{"arch": "unet", "dataset": "drawings of small networks of dots and links", "task": "denoising", "norm": "instancenorm", "blocks_per_level": 3, "beta2": 0.95, "beta1": 0.9, "eps": 1e-08, "max_precond_dim": 1024, "adamw_lr_other_params": 0.0014, "weight_decay": 0.2, "adamw_weight_decay_other_params": 0}
Rows from block 9, named by matrix and row number. Rows with one number belong to one channel. Each number is 50 + 12 x the weight over its row's rms, rounded and kept within 0 to 99. All counts start at 0. After the name is the row's rms in percent of the matrix's.
# convs0: first 3x3 conv (model.decb.0.1.convs.0.weight, 128x128x3x3), inputs 24-35, a 3x3 kernel for each
# convs1: second 3x3 conv (model.decb.0.1.convs.1.weight, 128x128x3x3, transposed), outputs 24-35, a 3x3 kernel for each
convs0.2 104:39 43 62 86 45 57 55 46 50 56 49 52 65 41 34 32 55 54 37 67 59 44 30 61 34 47 50 63 53 65 30 32 41 40 67 57 68 65 71 28 42 52 44 66 44 34 59 51 56 42 48 46 47 58 74 42 49 52 63 51 49 34 45 60 49 44 42 44 37 68 47 44 59 52 19 47 47 52 40 49 51 52 50 43 62 45 47 48 30 44 51 62 31 59 43 32 62 52 53 47 60 59 54 48 59 45 49 41
convs1.2 102:55 48 27 56 44 43 36 46 51 33 39 46 48 59 49 57 62 51 45 40 49 46 43 40 51 41 79 44 60 58 55 61 41 33 41 48 57 41 60 45 46 64 41 49 57 40 55 46 43 64 18 41 45 55 60 60 54 55 67 51 60 49 42 39 55 52 66 74 53 60 36 48 37 65 55 58 45 25 66 53 46 49 60 56 61 26 48 52 46 44 40 56 48 57 61 63 71 46 60 55 54 66 36 45 49 33 53 46
convs0.3 096:53 55 63 55 62 57 50 66 44 55 55 49 54 20 30 50 73 40 59 34 40 51 67 52 28 60 41 45 45 71 64 50 50 52 39 28 44 37 62 50 50 59 56 56 67 63 38 65 65 53 67 53 53 63 38 54 41 42 50 29 51 50 32 46 39 58 45 55 61 56 34 39 33 48 67 39 49 53 53 61 25 50 70 53 45 48 62 52 51 28 26 36 14 44 66 57 30 64 38 48 36 50 38 37 45 56 34 40
convs1.3 102:70 44 60 48 36 42 39 40 51 69 34 47 49 68 38 76 63 49 60 39 54 31 37 56 49 58 48 52 33 50 42 57 58 31 37 35 37 49 47 38 72 58 49 77 56 48 39 26 46 52 53 44 58 37 45 65 38 60 46 48 49 51 48 65 67 53 42 33 52 60 63 66 74 49 32 47 67 51 02 54 46 67 45 41 63 57 65 38 28 55 51 50 63 52 61 36 74 67 56 63 44 29 58 53 56 38 34 49
convs0.4 101:57 52 33 68 61 71 27 45 67 53 52 62 66 34 52 44 55 52 74 35 53 60 35 46 44 60 56 43 31 56 61 42 51 50 41 40 38 51 42 47 36 25 41 57 34 47 48 40 41 35 56 46 35 67 30 42 51 44 51 63 70 63 51 50 62 73 69 62 54 55 49 46 44 54 43 50 51 47 41 61 41 50 45 60 40 49 62 62 53 53 68 54 78 48 63 44 55 51 48 35 36 41 31 62 58 36 33 36
convs1.4 095:17 63 78 15 61 33 81 63 53 34 31 63 56 56 30 58 44 48 38 31 55 45 60 61 55 47 44 59 44 36 50 31 38 59 50 61 56 62 54 68 73 36 62 52 38 54 34 48 36 65 52 44 65 59 56 39 29 48 53 55 55 52 56 54 57 35 55 57 50 46 39 64 51 40 60 35 45 31 78 57 29 48 43 55 27 46 45 57 41 63 53 48 58 61 45 30 36 52 45 75 57 39 52 49 49 51 65 60
convs0.5 099:45 44 46 35 77 55 41 47 65 55 35 45 60 53 81 51 42 56 54 46 47 50 50 40 51 53 58 59 41 50 59 56 27 60 48 53 50 64 35 44 30 33 48 41 48 48 28 61 62 49 75 36 43 56 63 25 48 53 48 46 40 54 72 40 55 59 56 61 56 43 71 56 54 67 57 64 50 53 47 58 66 29 36 48 48 61 41 54 43 49 47 79 49 47 64 44 47 73 29 46 48 57 51 51 58 46 51 32
convs1.5 100:25 53 55 52 32 63 58 49 46 42 40 48 20 31 32 38 63 60 53 47 70 47 55 58 69 70 61 62 49 48 71 56 50 49 58 58 58 57 47 49 57 41 61 54 54 49 43 44 29 56 47 27 54 42 48 49 43 58 29 30 46 60 40 39 63 56 38 47 60 65 53 47 42 48 65 43 60 53 48 47 52 44 45 37 51 64 42 46 72 68 43 47 38 57 25 50 63 47 49 58 26 42 50 50 34 34 62 43
convs0.6 100:12 31 62 64 54 55 42 63 68 52 41 55 58 42 50 47 61 41 45 62 52 58 37 45 35 59 52 47 26 51 58 66 44 40 64 53 47 44 47 43 48 44 48 61 66 68 47 23 70 54 39 33 40 40 31 47 48 47 44 50 48 45 38 40 39 59 57 61 37 54 73 46 58 44 48 58 38 52 49 45 46 43 59 50 24 35 45 42 24 44 47 47 37 40 50 39 47 37 47 68 50 60 61 47 60 45 44 55
convs1.6 100:21 33 46 55 44 51 18 60 88 55 35 63 42 48 29 26 52 45 47 47 38 55 62 43 52 66 56 67 43 60 41 56 58 35 60 47 38 50 41 42 70 57 42 58 59 50 55 32 44 60 44 46 34 28 56 60 57 55 87 72 48 67 59 37 36 46 33 39 45 38 49 50 53 63 51 39 42 50 44 47 40 55 46 57 42 40 61 54 24 54 50 44 56 30 63 60 48 55 58 51 46 64 64 51 56 75 58 51
convs0.7 103:48 28 33 35 65 68 71 70 47 32 59 49 48 75 53 21 26 52 58 55 43 73 54 53 67 66 51 56 47 42 56 54 42 83 44 52 36 45 67 49 51 42 38 45 38 44 48 47 28 16 48 28 35 44 37 61 75 36 23 47 49 55 63 55 36 46 39 52 77 58 56 50 54 46 38 33 57 42 44 54 58 55 70 55 46 58 38 51 74 53 37 64 41 39 55 43 42 51 43 53 44 56 62 55 62 63 70 37
convs1.7 097:45 41 55 31 51 58 68 55 47 63 56 59 46 43 45 55 54 63 51 48 43 66 56 51 49 44 38 46 48 44 50 29 45 44 56 42 60 47 50 46 43 44 49 44 33 54 56 71 38 62 63 54 38 45 43 52 31 12 71 67 40 44 54 35 53 69 58 54 64 80 71 29 40 37 55 49 44 56 46 47 30 70 55 51 68 67 63 73 53 43 58 62 33 45 55 62 48 31 42 60 43 33 51 54 44 54 55 48
convs0.8 089:59 61 35 50 62 42 50 65 41 34 51 42 29 53 56 31 53 57 47 51 50 44 26 44 29 43 44 53 50 48 65 46 30 69 38 61 58 61 46 47 45 54 50 45 12 51 70 42 49 28 36 61 59 59 61 61 44 55 71 57 62 47 32 57 34 41 50 22 55 39 52 51 64 50 48 42 64 60 37 51 39 40 57 40 43 54 61 38 47 35 55 60 74 39 33 64 33 39 31 58 56 39 67 70 60 43 51 47
convs1.8 087:45 57 61 28 40 48 54 52 48 30 52 55 58 42 52 53 47 71 46 64 62 53 59 70 42 40 56 48 68 32 60 54 27 47 51 64 69 45 62 51 44 69 53 54 50 45 46 39 48 51 45 51 41 56 62 62 34 28 57 36 47 49 67 59 39 59 60 31 49 56 52 47 57 47 49 47 16 54 55 59 44 46 62 50 55 38 67 50 60 77 48 50 49 38 46 45 45 46 43 71 48 44 56 47 64 70 56 47
convs0.9 094:48 38 54 38 32 48 36 52 51 48 66 57 41 52 39 54 51 54 59 66 50 48 60 72 64 51 62 67 55 47 56 46 59 66 70 61 40 57 39 26 52 54 44 49 58 41 31 52 55 75 55 45 48 41 39 45 44 38 67 61 48 52 49 31 38 41 62 38 67 35 46 60 43 63 23 49 63 62 52 51 41 38 41 56 56 37 41 70 45 54 61 41 45 51 67 36 47 59 56 52 70 67 46 40 24 54 51 53
convs1.9 092:45 47 51 55 66 39 42 55 51 53 43 46 48 38 38 30 49 51 66 68 30 70 66 43 47 39 43 36 52 29 46 63 62 47 34 30 48 70 52 39 41 48 62 49 64 49 50 41 48 56 36 36 51 63 68 51 44 30 61 56 64 72 46 44 66 51 42 41 06 57 43 54 55 32 53 33 29 40 77 33 39 62 54 21 56 62 38 42 35 39 52 46 62 41 53 48 52 48 54 36 61 45 35 57 55 47 37 74
convs0.10 101:66 42 60 49 31 61 39 54 45 78 38 49 59 55 60 44 51 50 42 45 40 34 62 63 58 48 51 55 53 50 64 52 38 35 58 26 30 38 35 47 65 42 40 33 41 54 54 56 68 34 51 38 56 49 49 43 68 57 48 41 73 51 54 49 53 49 54 71 44 52 50 40 48 62 53 63 38 58 72 34 47 47 53 43 63 40 34 57 72 37 32 77 59 37 40 52 71 26 66 46 56 72 38 24 50 66 61 49
convs1.10 090:47 57 70 46 58 44 60 59 36 37 55 88 49 30 54 63 51 29 68 43 59 49 47 76 65 54 55 49 21 51 57 47 50 45 24 41 47 55 78 42 53 49 50 53 52 57 40 52 52 47 28 66 49 43 56 49 49 43 52 54 38 54 38 54 48 57 57 47 44 52 57 62 60 57 45 47 66 65 67 44 37 38 23 64 58 65 57 67 31 55 37 60 40 58 44 54 54 52 35 44 60 54 47 63 64 40 50 63
convs0.11 097:35 42 58 45 38 66 59 39 47 55 36 64 48 50 93 47 50 26 38 63 44 44 35 48 33 56 63 37 39 47 58 60 57 44 46 46 42 38 39 36 34 50 57 54 48 50 50 67 40 39 45 23 40 55 47 63 71 63 53 49 38 65 55 55 34 34 33 36 33 43 62 40 39 40 69 72 50 42 57 66 51 46 66 66 52 40 66 44 51 27 60 49 46 52 63 41 35 50 50 40 49 51 54 50 45 48 51 34
convs1.11 095:44 44 34 31 72 55 39 27 55 48 48 36 15 37 47 47 53 66 57 46 66 41 49 50 27 47 50 53 58 54 46 23 52 48 66 50 62 52 53 31 44 74 60 56 59 38 55 55 52 58 65 26 54 49 30 51 37 58 43 43 43 54 44 50 21 61 42 81 53 44 52 47 51 50 44 47 50 52 40 56 62 69 44 51 44 45 35 22 40 20 47 48 39 38 52 55 47 52 58 67 54 50 62 52 72 63 48 45
convs0.12 102:50 77 62 42 58 65 63 40 39 55 63 11 31 54 25 56 31 56 39 38 32 54 55 62 48 44 60 54 57 44 54 44 34 53 57 56 41 41 41 53 37 52 41 54 50 63 63 50 44 49 56 30 34 46 54 26 42 53 38 47 37 55 38 46 36 41 57 60 63 60 39 50 67 58 20 65 49 54 35 31 50 68 48 37 57 11 43 43 53 52 44 54 36 44 37 49 49 21 43 60 54 66 55 52 45 59 50 37
convs1.12 101:68 62 38 62 45 71 56 29 38 66 61 44 74 49 55 69 43 52 40 58 51 45 55 48 63 42 65 51 50 61 74 64 53 50 59 46 61 42 39 67 52 37 73 50 39 60 52 72 49 59 38 41 35 46 54 36 47 30 38 25 49 66 29 59 63 45 59 73 66 62 46 59 46 73 57 28 52 48 61 15 28 45 56 55 37 50 50 51 75 48 58 67 42 41 51 55 56 34 58 61 64 54 50 66 43 48 67 41
convs0.13 093:42 49 51 64 60 33 52 36 33 51 50 62 34 64 37 70 47 46 46 39 57 60 70 50 40 47 44 42 58 66 35 59 53 35 53 34 39 44 60 38 70 61 38 48 39 33 29 65 63 53 40 62 37 62 38 47 48 65 37 55 23 39 74 67 55 32 58 37 40 53 45 58 29 44 45 45 48 48 44 50 47 59 48 34 43 56 60 35 36 54 58 52 43 51 33 52 23 68 41 42 58 51 49 82 30 44 70 38
convs1.13 095:66 76 47 64 53 44 54 44 64 50 75 23 34 37 63 27 48 68 74 48 56 44 52 68 44 55 52 43 37 60 46 72 60 20 60 60 70 50 72 47 36 82 46 61 78 44 48 36 40 65 38 41 71 67 38 51 77 68 44 44 70 46 64 42 32 40 59 60 57 73 33 28 64 31 30 44 22 45 24 40 50 40 53 64 42 74 67 54 40 46 43 64 54 56 43 51 64 69 52 64 50 58 57 52 53 62 47 51
convs0.14 100:54 44 51 47 35 62 41 21 55 45 59 45 56 67 47 53 31 57 55 48 50 46 48 39 67 47 46 62 47 63 56 42 43 30 56 48 46 44 55 35 59 54 46 56 49 54 50 50 50 20 38 38 45 42 77 41 46 44 40 37 49 29 55 62 41 49 48 53 37 42 52 37 53 56 41 54 60 46 48 42 34 61 74 55 43 78 66 64 51 41 38 71 43 51 55 39 31 35 53 60 34 59 73 57 46 47 55 52
convs1.14 098:72 64 75 43 53 55 58 46 40 56 45 75 62 53 45 51 34 53 51 59 44 46 34 44 48 51 58 55 46 64 73 44 54 44 37 58 43 38 48 45 49 43 51 55 53 46 61 62 60 43 57 44 40 49 52 84 34 74 52 58 69 66 28 72 47 59 46 48 30 32 48 50 53 37 59 65 57 34 61 43 42 69 68 43 32 49 58 50 42 42 50 35 52 38 62 32 65 37 49 47 51 42 67 42 50 48 55 32
convs0.15 099:55 37 48 38 22 53 33 36 59 49 30 54 44 42 41 24 65 60 34 50 39 49 55 44 52 23 41 52 48 50 49 62 50 45 61 38 62 58 54 29 32 47 22 36 32 39 31 41 25 32 59 28 39 58 50 49 54 46 61 53 31 30 47 63 52 55 50 30 46 45 54 37 42 55 53 38 77 56 37 49 51 36 31 40 72 50 36 71 42 18 53 60 41 50 75 54 26 38 33 57 62 52 69 57 35 84 57 30
convs1.15 100:48 23 54 51 64 51 42 50 22 47 56 49 67 63 39 49 89 40 53 68 31 37 59 45 50 48 52 56 42 52 38 49 44 38 60 54 65 57 56 47 61 59 53 56 48 47 37 53 35 53 51 57 69 50 42 48 45 42 47 44 45 57 41 67 48 40 45 52 34 45 51 60 51 55 50 61 46 28 53 30 51 64 56 47 40 52 46 60 49 45 43 50 73 62 47 38 41 50 37 66 55 25 61 58 57 70 46 59
convs0.16 104:43 37 42 66 51 49 49 48 40 57 59 25 50 66 28 49 29 50 67 54 65 51 48 65 41 36 59 57 42 52 42 60 66 38 58 58 46 42 32 52 58 60 64 51 64 66 63 54 54 10 29 65 57 37 50 49 64 39 32 51 40 45 44 49 40 56 36 29 59 56 51 34 71 53 59 54 36 47 50 55 71 42 28 47 46 44 36 43 49 48 39 41 24 68 34 47 70 61 72 40 55 40 50 39 26 24 50 50
convs1.16 098:52 51 44 51 54 32 35 65 75 48 68 44 53 43 67 68 37 52 50 53 54 47 56 51 36 57 42 41 49 56 51 56 35 52 47 55 34 46 40 36 59 18 53 53 45 67 50 54 65 76 55 44 35 17 40 60 78 64 73 61 35 37 41 58 51 28 34 46 61 34 61 39 42 37 49 51 71 52 64 63 52 46 37 63 57 41 46 78 68 49 45 59 33 52 46 53 66 48 52 39 63 59 62 52 51 53 47 65
convs0.17 096:35 45 38 46 44 41 42 23 65 71 45 52 57 22 54 50 63 28 60 59 55 50 44 43 52 45 60 52 47 33 69 54 54 65 37 59 61 50 46 61 57 58 54 44 55 50 54 60 27 50 31 54 57 57 39 34 40 19 42 44 47 55 49 45 55 51 55 40 40 40 34 50 52 44 59 37 60 43 42 51 51 60 60 37 32 57 58 46 32 18 49 25 56 41 39 32 59 48 54 35 55 55 47 61 46 44 47 44
convs1.17 096:33 63 60 40 46 58 51 29 64 51 55 55 47 44 46 63 51 49 30 37 41 57 48 46 45 41 46 49 56 44 49 52 41 66 70 45 40 59 47 52 72 59 58 49 62 41 56 39 54 57 56 35 56 64 58 51 42 46 47 58 40 59 60 52 54 53 38 45 54 58 36 32 54 34 44 55 55 45 54 53 32 66 65 49 56 62 47 53 59 28 50 47 42 46 43 48 40 68 45 65 51 57 54 41 65 38 62 40
convs0.18 090:21 28 25 57 53 61 48 38 52 47 45 38 48 32 61 34 53 35 46 54 32 65 35 36 39 41 37 39 45 38 32 44 49 64 46 82 51 74 34 45 36 59 57 38 38 37 52 48 11 11 46 52 47 51 44 60 45 47 68 27 61 58 42 57 66 66 65 41 42 56 46 49 54 58 53 32 44 60 45 52 38 45 38 50 49 43 52 46 51 51 50 45 33 40 54 55 65 28 48 57 66 30 48 59 56 53 65 38
convs1.18 090:57 67 28 38 42 35 50 42 67 44 37 39 33 54 46 57 46 45 50 58 68 60 70 38 49 49 46 28 64 37 50 45 61 46 66 59 27 45 53 18 40 36 50 44 61 33 35 56 44 60 72 45 42 54 31 74 60 72 35 58 53 25 57 61 40 50 25 53 49 25 49 48 52 33 39 42 52 45 36 59 33 50 49 51 43 29 36 65 68 55 42 48 67 35 40 57 55 51 49 59 57 55 56 49 51 68 50 50
convs0.19 102:55 64 55 45 57 47 62 36 54 46 52 56 52 74 48 38 43 45 46 48 52 54 52 62 54 40 42 34 61 44 50 66 60 37 57 39 48 58 55 51 54 44 46 42 55 49 49 66 60 55 46 65 26 58 65 47 37 49 37 46 52 21 49 46 46 50 62 60 37 46 50 47 63 34 28 26 28 44 34 19 35 26 49 59 44 46 31 51 43 40 35 42 36 39 36 52 55 50 32 44 49 52 60 68 51 34 48 53
convs1.19 105:54 15 35 71 73 46 71 76 43 55 48 57 53 61 49 53 40 42 63 43 62 64 56 47 55 74 64 62 42 52 60 30 34 30 45 46 58 48 41 58 37 36 63 45 52 70 43 50 53 55 53 64 45 60 56 66 78 48 48 41 51 49 40 58 65 50 51 49 43 51 45 45 43 60 62 35 65 49 49 57 36 46 50 45 54 47 36 52 64 71 68 58 38 49 15 54 46 48 39 49 39 48 59 46 37 53 37 57
convs0.20 115:42 55 22 60 45 40 44 42 46 46 56 43 55 49 44 71 34 57 52 46 42 35 38 53 38 60 57 51 60 40 61 32 30 47 39 67 45 50 54 50 72 54 46 48 62 44 50 45 63 53 56 70 51 44 42 61 55 61 57 76 61 56 57 76 53 61 46 36 47 48 63 49 33 40 59 32 30 53 57 56 45 45 64 51 54 58 45 42 51 37 47 38 98 60 66 80 28 43 51 31 49 38 38 59 51 55 44 54
convs1.20 124:55 64 59 43 52 59 68 47 63 34 63 45 53 42 47 60 46 51 40 53 55 43 60 78 54 44 50 49 34 51 67 50 68 62 38 52 38 53 46 46 23 32 41 43 54 53 40 56 60 75 53 45 37 48 56 35 47 47 61 49 60 50 67 51 31 39 57 61 51 62 60 43 38 33 46 53 68 71 60 38 41 59 72 73 63 39 12 40 42 53 49 96 50 34 42 41 27 34 51 49 57 54 35 48 61 37 67 58
convs0.21 098:77 64 45 58 74 48 39 23 37 50 65 40 53 57 56 42 66 47 57 52 62 54 44 55 42 45 52 52 41 61 64 68 46 55 38 46 36 37 63 47 32 48 45 30 50 78 71 56 71 09 43 63 35 57 52 44 64 60 83 53 40 52 64 43 60 52 50 35 59 54 54 30 68 60 56 44 67 43 44 43 66 52 29 42 47 43 45 61 53 34 50 49 41 54 71 41 42 57 28 32 47 55 42 78 63 45 42 32
convs1.21 094:61 85 45 44 43 47 60 48 47 55 30 77 58 53 38 48 53 61 50 55 51 47 69 54 40 67 55 51 69 42 54 47 31 35 58 49 22 44 54 46 54 37 52 48 42 36 47 29 63 66 53 41 46 40 41 60 53 53 32 48 41 52 43 58 36 58 62 60 55 47 36 57 38 57 66 45 34 55 42 63 42 68 59 47 50 51 48 67 58 57 49 51 43 60 54 56 40 40 34 59 55 58 49 39 44 44 53 64
convs0.22 118:37 60 52 47 36 47 68 45 33 57 84 67 51 33 38 52 86 42 65 51 69 34 45 46 47 44 55 41 54 52 64 45 61 46 34 39 55 46 39 57 43 30 37 42 47 56 38 43 58 59 57 68 48 59 41 43 38 36 31 34 53 63 57 36 26 79 16 45 68 57 61 73 47 49 50 32 58 70 62 51 52 38 48 46 56 70 66 58 63 57 48 54 36 51 56 50 60 51 45 54 58 50 58 53 27 57 66 49
convs1.22 138:69 39 36 47 61 69 51 41 49 38 19 37 82 92 67 39 05 36 48 65 63 36 48 45 47 56 38 71 72 76 43 22 25 55 58 45 55 47 49 72 69 60 50 34 51 47 55 55 34 28 31 56 65 51 53 47 49 59 41 55 48 60 51 45 43 44 65 57 44 30 54 59 39 50 62 61 69 64 40 45 54 69 62 39 31 30 34 47 73 47 43 37 43 44 32 50 60 57 50 48 35 54 51 46 52 47 45 56
convs0.23 099:44 54 20 72 41 55 61 29 76 54 79 32 48 30 53 49 40 57 38 58 52 47 51 39 23 42 31 59 34 55 55 50 64 48 51 56 37 59 33 48 31 52 55 43 39 38 47 42 72 36 55 53 37 39 62 54 41 58 58 30 42 42 46 41 50 51 34 45 59 20 55 47 49 52 36 40 55 71 54 51 43 60 62 53 52 46 55 48 52 61 45 65 49 67 34 63 49 40 62 57 61 47 58 76 64 47 79 67
convs1.23 095:40 73 63 41 56 48 61 32 35 54 44 62 52 40 62 91 07 54 37 50 52 48 63 61 33 55 82 43 60 47 53 35 55 62 41 45 40 50 54 52 50 35 43 38 40 20 40 47 71 53 61 41 30 55 33 40 54 53 42 44 48 41 56 63 39 48 47 48 73 41 35 51 58 56 37 48 48 38 41 36 56 60 48 54 38 52 44 38 60 61 39 73 50 37 44 50 51 22 50 41 57 51 45 65 59 57 67 62
convs0.24 102:36 42 39 50 27 57 63 59 78 40 25 51 51 67 30 56 51 35 51 54 32 75 60 40 64 62 57 61 45 57 51 53 51 48 37 57 51 40 44 68 61 65 49 45 63 59 42 53 52 31 39 35 51 52 27 50 64 35 60 44 46 49 64 36 38 51 43 62 38 30 57 50 45 55 45 47 38 38 62 24 38 52 54 45 57 37 36 36 56 45 58 61 53 38 54 33 57 37 34 36 50 50 70 59 45 57 44 66
convs1.24 099:42 33 36 35 49 38 43 52 46 58 60 45 48 61 70 55 73 74 39 46 36 78 48 22 45 44 37 39 52 52 42 45 46 47 37 49 36 51 38 53 54 34 50 62 40 35 48 55 47 47 49 43 32 39 51 48 35 52 57 56 37 53 70 46 33 54 38 25 47 48 42 61 65 52 42 31 37 50 37 36 59 56 74 59 58 54 50 44 36 66 56 62 48 55 66 72 31 43 48 63 65 53 67 54 53 51 51 43
convs0.25 111:51 34 50 75 32 56 62 36 48 43 45 74 46 38 48 35 43 50 64 24 54 54 49 47 54 52 56 55 54 52 38 34 52 51 58 36 40 48 37 51 55 47 49 60 44 45 41 50 42 26 52 62 44 46 39 51 39 55 19 39 76 40 51 47 63 51 62 81 62 56 55 72 59 52 31 55 23 44 48 29 49 54 73 45 49 38 51 43 61 58 49 37 56 43 25 53 48 48 59 55 52 52 50 60 53 29 56 63
convs1.25 110:52 71 56 65 34 53 57 39 40 42 44 54 57 55 57 39 47 53 37 53 48 40 62 40 47 59 41 53 46 64 45 59 56 38 52 44 41 35 66 49 45 43 39 44 41 56 58 52 65 75 31 57 60 45 44 37 44 59 41 36 53 48 52 55 47 46 52 76 52 49 66 39 49 64 45 58 61 36 50 47 52 49 59 59 40 44 55 45 64 48 54 39 53 45 33 73 53 48 36 53 56 64 55 50 62 59 41 48
convs0.26 094:55 43 48 58 46 76 37 61 50 62 47 27 57 45 28 52 63 59 53 52 46 46 42 64 43 59 49 66 43 55 52 32 36 54 53 45 56 52 66 61 52 37 53 46 44 50 62 51 55 26 48 55 63 39 54 44 26 49 60 53 45 42 59 56 50 37 46 32 51 68 61 77 26 34 34 42 48 46 43 38 45 56 48 68 79 55 47 47 60 50 51 74 48 37 63 35 37 46 42 37 58 52 50 57 74 55 31 31
convs1.26 089:54 34 54 43 56 40 44 52 33 45 63 39 56 49 46 59 55 46 58 52 58 67 69 56 56 64 72 69 58 56 48 57 62 38 80 57 65 42 45 58 51 35 64 46 38 57 21 56 62 66 40 53 40 41 46 54 25 61 43 52 63 62 32 33 55 45 60 65 55 42 52 71 44 57 59 39 43 34 69 47 66 58 53 58 40 45 38 38 50 68 34 39 38 47 49 60 64 67 36 51 53 67 28 47 44 37 51 79
convs0.27 099:54 63 55 69 38 51 52 19 30 44 48 47 50 54 36 41 37 44 53 47 35 56 51 35 44 44 48 60 67 56 68 52 29 43 38 53 32 44 32 30 53 29 46 60 52 56 44 48 53 57 59 67 51 44 66 67 55 40 68 52 48 34 60 47 47 46 51 46 58 38 39 46 52 55 64 75 40 54 58 40 40 30 37 48 44 44 51 49 40 40 39 49 67 42 45 44 64 41 39 46 56 44 64 37 46 67 67 47
convs1.27 100:66 68 34 62 71 27 49 36 41 38 84 55 57 59 51 41 40 46 54 44 43 37 67 41 63 40 47 59 49 64 58 49 61 43 42 59 63 55 49 55 47 34 71 44 56 38 48 50 32 60 30 47 59 61 44 64 64 35 39 57 42 33 44 56 41 41 35 41 22 49 58 52 70 44 45 48 48 34 26 40 49 48 47 65 36 68 46 43 53 52 57 61 31 62 44 63 53 44 44 44 41 56 40 39 39 61 66 46
convs0.28 097:32 67 47 38 50 48 67 42 18 50 53 55 44 67 58 52 33 45 54 50 45 65 33 35 59 64 48 58 47 52 58 73 37 51 42 53 62 60 43 41 35 44 44 55 62 52 60 55 35 30 45 44 34 54 49 59 69 48 59 61 63 40 51 63 37 40 58 66 61 46 41 27 58 30 60 28 46 59 36 69 65 33 52 63 62 34 54 55 65 36 28 39 59 63 75 33 48 26 49 47 58 49 48 54 53 64 66 50
convs1.28 098:92 54 47 38 41 56 57 65 60 45 50 61 45 44 54 60 44 14 57 59 52 67 58 35 62 55 55 42 51 59 58 47 68 22 42 73 43 41 50 44 49 59 59 51 36 42 64 73 49 69 48 47 43 48 51 52 45 58 63 60 48 40 59 63 31 39 33 34 22 62 68 72 28 24 53 49 35 68 40 54 48 41 43 25 60 40 40 29 38 45 59 44 25 53 52 34 39 46 71 58 48 48 59 57 66 54 65 38
convs0.29 095:41 43 27 45 53 36 55 48 26 35 58 53 47 59 57 36 55 62 55 52 41 59 29 60 60 43 47 46 47 52 42 51 47 48 31 57 42 51 70 50 35 70 42 49 60 46 58 50 62 14 49 46 50 57 44 79 53 44 61 45 61 56 45 56 53 45 49 49 49 45 52 45 67 45 83 36 62 55 56 48 40 59 56 50 50 64 49 55 58 55 55 59 80 55 40 29 44 56 46 15 45 49 48 56 22 35 46 64
convs1.29 096:70 37 39 46 53 61 50 63 61 32 53 76 38 39 54 61 30 51 51 53 50 42 72 49 70 54 50 55 60 51 62 42 45 41 45 55 34 47 47 37 64 52 47 40 47 55 49 54 49 70 48 60 40 61 61 74 30 51 36 50 47 37 48 64 42 48 62 47 36 40 45 41 66 48 40 38 34 38 24 52 35 56 61 54 40 35 47 40 49 52 34 39 38 52 52 43 51 56 60 43 54 44 62 43 66 59 54 76
convs0.30 111:37 30 45 49 37 52 48 17 46 50 33 73 44 50 24 32 55 52 36 33 35 37 66 59 63 49 47 49 68 37 35 57 51 55 54 50 68 59 51 70 49 41 52 50 62 52 45 44 40 36 49 41 46 56 49 60 54 63 55 57 52 42 51 61 55 52 46 46 60 49 66 54 43 65 49 40 33 54 51 44 41 59 73 60 53 73 64 68 33 64 66 28 61 62 32 63 47 30 25 64 47 59 59 68 63 42 60 46
convs1.30 116:39 51 56 45 53 29 60 64 55 57 66 52 51 41 58 49 36 32 46 48 46 45 45 60 62 72 44 31 43 51 38 41 48 44 49 63 60 56 46 53 55 37 44 41 36 48 42 39 37 57 69 53 42 45 51 55 39 59 69 40 51 57 51 49 52 49 67 60 62 35 48 56 41 40 60 44 67 63 57 50 61 69 69 60 49 75 55 45 52 64 55 48 51 41 42 59 43 31 19 59 61 36 52 49 42 74 52 30
convs0.31 108:46 41 46 47 46 34 37 48 39 33 39 38 41 74 57 60 46 36 54 45 62 73 40 33 53 55 44 56 46 43 49 46 47 51 73 63 54 37 50 52 54 49 59 52 78 34 55 52 17 31 43 32 65 37 63 63 58 37 31 52 59 27 42 51 50 53 48 38 37 44 36 15 48 56 59 52 68 46 41 58 44 57 61 47 45 52 34 51 31 68 50 48 35 45 46 55 46 64 47 50 49 43 61 46 30 49 62 64
convs1.31 105:52 41 62 63 41 39 50 55 40 80 49 50 67 27 35 52 65 64 54 51 55 55 47 55 24 41 54 51 32 63 62 53 52 56 67 52 30 40 40 46 47 38 58 35 60 59 58 53 60 45 98 49 45 41 60 61 68 51 59 38 33 53 30 63 54 50 55 38 41 69 43 49 63 50 50 40 28 49 54 54 47 48 64 71 54 50 58 61 55 47 48 46 59 38 55 49 64 60 41 34 45 42 67 46 42 53 38 44
convs0.32 116:62 39 53 47 60 58 57 56 46 42 46 59 56 28 43 45 44 46 39 48 53 33 26 53 63 38 47 48 58 60 67 47 71 58 43 56 71 40 55 54 51 55 49 27 62 52 52 50 62 64 56 31 35 47 44 51 43 52 66 34 48 46 46 60 55 70 39 63 64 30 61 50 52 54 20 51 43 33 38 41 49 40 67 58 63 48 53 46 51 57 66 42 40 61 39 35 43 50 53 59 50 45 58 78 69 64 71 50
convs1.32 118:41 32 41 52 45 48 58 37 53 42 35 59 44 50 58 52 49 50 68 57 42 63 53 57 64 52 44 46 71 48 46 35 37 52 46 49 36 49 54 33 44 56 52 50 34 50 53 50 57 36 31 50 46 62 55 53 41 45 39 48 65 50 55 48 19 57 39 59 52 35 49 48 56 24 45 60 13 52 62 55 49 41 40 53 42 53 53 51 53 58 52 43 49 57 56 49 45 57 48 50 53 53 47 62 36 50 62 47
convs0.33 094:75 50 42 40 45 61 51 45 39 63 57 23 45 76 59 38 46 45 49 48 63 46 44 36 49 55 42 59 52 28 61 30 46 51 59 56 47 52 55 40 54 43 57 71 46 39 55 69 40 51 61 59 37 64 58 48 65 42 39 51 35 18 41 64 43 43 32 46 43 53 59 56 55 46 54 64 54 46 49 32 40 53 62 46 57 54 45 53 44 46 41 73 52 34 71 37 23 51 46 71 55 55 55 65 61 50 63 49
convs1.33 096:52 43 68 33 38 54 52 40 22 40 30 59 38 35 47 76 57 34 42 42 46 50 39 53 58 56 40 52 61 59 32 58 50 53 46 44 51 42 42 60 53 37 55 62 48 58 52 51 43 30 49 59 58 58 67 57 46 58 73 50 30 52 36 50 58 54 42 41 40 59 44 54 59 76 49 62 24 35 56 44 39 45 58 46 33 39 50 54 30 51 46 60 65 78 55 50 53 45 61 50 53 47 54 60 48 52 54 61